{"model": "text-conditioned spectrogram diffusion model", "spec_augment": false, "vocab_size": 40}
Rows from block 2 of the denoiser of a small text-conditioned spectrogram diffusion model, named by matrix and row number. Rows with one number belong to one neuron. Each number is 128 + 32 x the weight over its row's rms, rounded and kept within 0 to 255. All counts start at 0. Numbers have three digits each. After the name is the row's rms in percent of the matrix's.
Before each neuron's rows are labels from the 100 clips, of 14848 (inputs lightly noised), where the neuron reaches its highest value: "top examples" is what is common among them; "peak on" is the class under the peak. Only what is clearly more common there than usual is listed. The data: Morse code for random letters and digits, with fading, noise and interfering tones.
# fc1: MLP up (model.blocks.2.mlp.fc1.weight, 384x192), inputs 0-47
# fc2: MLP down (model.blocks.2.mlp.fc2.weight, 192x384, transposed), outputs 0-47

top examples: mains hum
peak on: gap
fc1.291 090:125105096171141146139097096165204139165151099101142100146149104093079105114073137123132172138147166094140126127146094134030134175085074073069158
fc2.291 080:175114104161160067080111073110190122078144128153088119104071146214094139129138163142055105217159060123142160079183109148086198090169141130192149

top examples: mains hum
peak on: gap
fc1.158 103:136133171105167106141138126145111171110103143107146027111143095156106088169164107192125119136172172169104094113140194124148168109166116077190107
fc2.158 089:127139128101138103113137147151059166156090171144174126137134117138155110154127166147112197105109087070135091195046125142100113152104122172052103

top examples: mains hum
peak on: gap
fc1.60 083:082119146094124134091143051063117163093137166146127099061173120099138117171071173128136169079201121100148115120136179177062105164100109104151128
fc2.60 106:088140139159161181109114117117098113103140126109110143122130101123143123101101163153143106169115145102122091102181061174119164092135153126175179

top examples: mains hum
peak on: gap
fc1.80 099:127172128105170165111148087099162201167097108097087110163086110129208158117084148184092145091108145142094122161161111059101152144161158106189152
fc2.80 105:097155056095141154128161106139156137149158089133097052135165102136187159187119025087174104125142143144131123140156105127118096120145095118068159

top examples: tone: middle; mains hum
peak on: gap
fc1.40 100:117126159146139101096119147133140075141115144076178129145085066152099150138134108102124111164131071190203171110205139164160159131127156130087105
fc2.40 121:069156162110118115156094116075144137151206162131064175072157119117160121074119098187171122169168133129088101109087194128088110109129125147107167

top examples: tone: high; mains hum
peak on: gap
fc1.311 089:160118124142085169111159117112145140182121149143114158148125118138095119171073100141151155140090140109149108112141090083105129170106200127110160
fc2.311 095:121140107104169135135124135120096125084151154129115030176129151123121111091121125097099153087147081104130132167094119116113140096135117074089057

top examples: speed: fast; mains hum
peak on: gap
fc1.373 084:134103129144091161126133104226134091205117149083122116092115164070083099123146153110068175095134162130118085104119170154146126143152159104141096
fc2.373 088:100089144136143102161130137135138132109158109199118126102129109193168198141160074120152124153105138158160124174167125151142129124146061170098099

top examples: clipping; mains hum
peak on: gap
fc1.169 095:142141135106140108134072097089067144126151168091138105076088129116140159171103131152071136112145121143183074104135152118109099217124099080119123
fc2.169 075:079112097097120070213081069094114047099169103170095161109124165108137137170100102151080082121133151142162108086115160129095138127132073127113110

top examples: mains hum
peak on: gap
fc1.78 096:111148127132108120125192106187130136081157119118152040133088126146083163141089094125094101107070114160133112141163218188143088109116162092064102
fc2.78 086:110168167099116123129092174122139175118138171142141150100094047159166119097159060138128149127096081145113123111105199130117153163150092177148112

top examples: clipping
peak on: gap
fc1.279 085:150135124089133125106154114117088112124116118169103081166134110118079135113074155112088101130131076092140118137097104198135151126118121086147083
fc2.279 083:159113101126105102101093132095123123142189120137135144057190118098166113074153094127155160093141096163103092161111184080088063123097082119127112

top examples: mains hum
peak on: gap
fc1.20 089:102112158124110148156103184154154090131114102136108182133165142143130108162097131114163139096149182110107128141115121164107164165154161141099083
fc2.20 109:162103100077110138079118134111179161124161165101174097103093170124108140098154114172130173150169106103119081085092153127124141103127163136139167

top examples: interfering tone; mains hum
peak on: gap
fc1.77 100:126137140132077117145097168123102101126112165100104092161088092127123217125075095121107153157154170117095092173111157122108108220090159118078120
fc2.77 109:199157169156107111146102123119146102124124082154164076153124165195116125140121099150179132128041109123061141185144093152081150133153090118134111

top examples: tone: high; mains hum
peak on: gap
fc1.0 114:163098157133188127089130153185125134158130104091180128099117069149050146147104109141080152179109117141117106151163145175097149145148153152076161
fc2.0 144:092137127136128100146154152107123136102162099131090171149091126169124173094165074139182125203129154098112108148095122135143163157135144110114163

top examples: mains hum
peak on: gap
fc1.176 101:146112172093090143157155106128112156138102130185107134151047060189156123129138156146121099094142088105104116120137108167059139123085143123104101
fc2.176 089:105146115106108119142098103152085109134055132101146050107171207130088150201101127091125124109140144146066077164133071161124118136115098115133198

top examples: tone: low; mains hum
peak on: gap
fc1.213 114:112099112162125089139118172143200164152094148107125023104082124130208144098116102130082155097107095134125127164119132143129173112115179130093088
fc2.213 119:116167106180126165071159127130079096116122121114127195156181084161088131166152160145154093160114139143128107155088120126146083138119110104148100

top examples: mains hum
peak on: gap
fc1.198 087:126150126109129130119126106165199127167180109096127109106129099110120130173122094136093127155149167164135129146174142136107159170108121093052107
fc2.198 088:136138128161095111161143107129187147106141080105102186107108086082130145111176069088115148112154080124122112176134132152159168089103080148078102

top examples: tone: low; mains hum
peak on: gap
fc1.173 087:074116127102094168102104168147169170168079186140145121100130093081140164129098183141111161138131153084150084091109140157073116167108156098126146
fc2.173 072:103133092157110091154156088156115116165143132090107180132164096104057139090137155059144112129115204145119103081188105157176058147182134127111099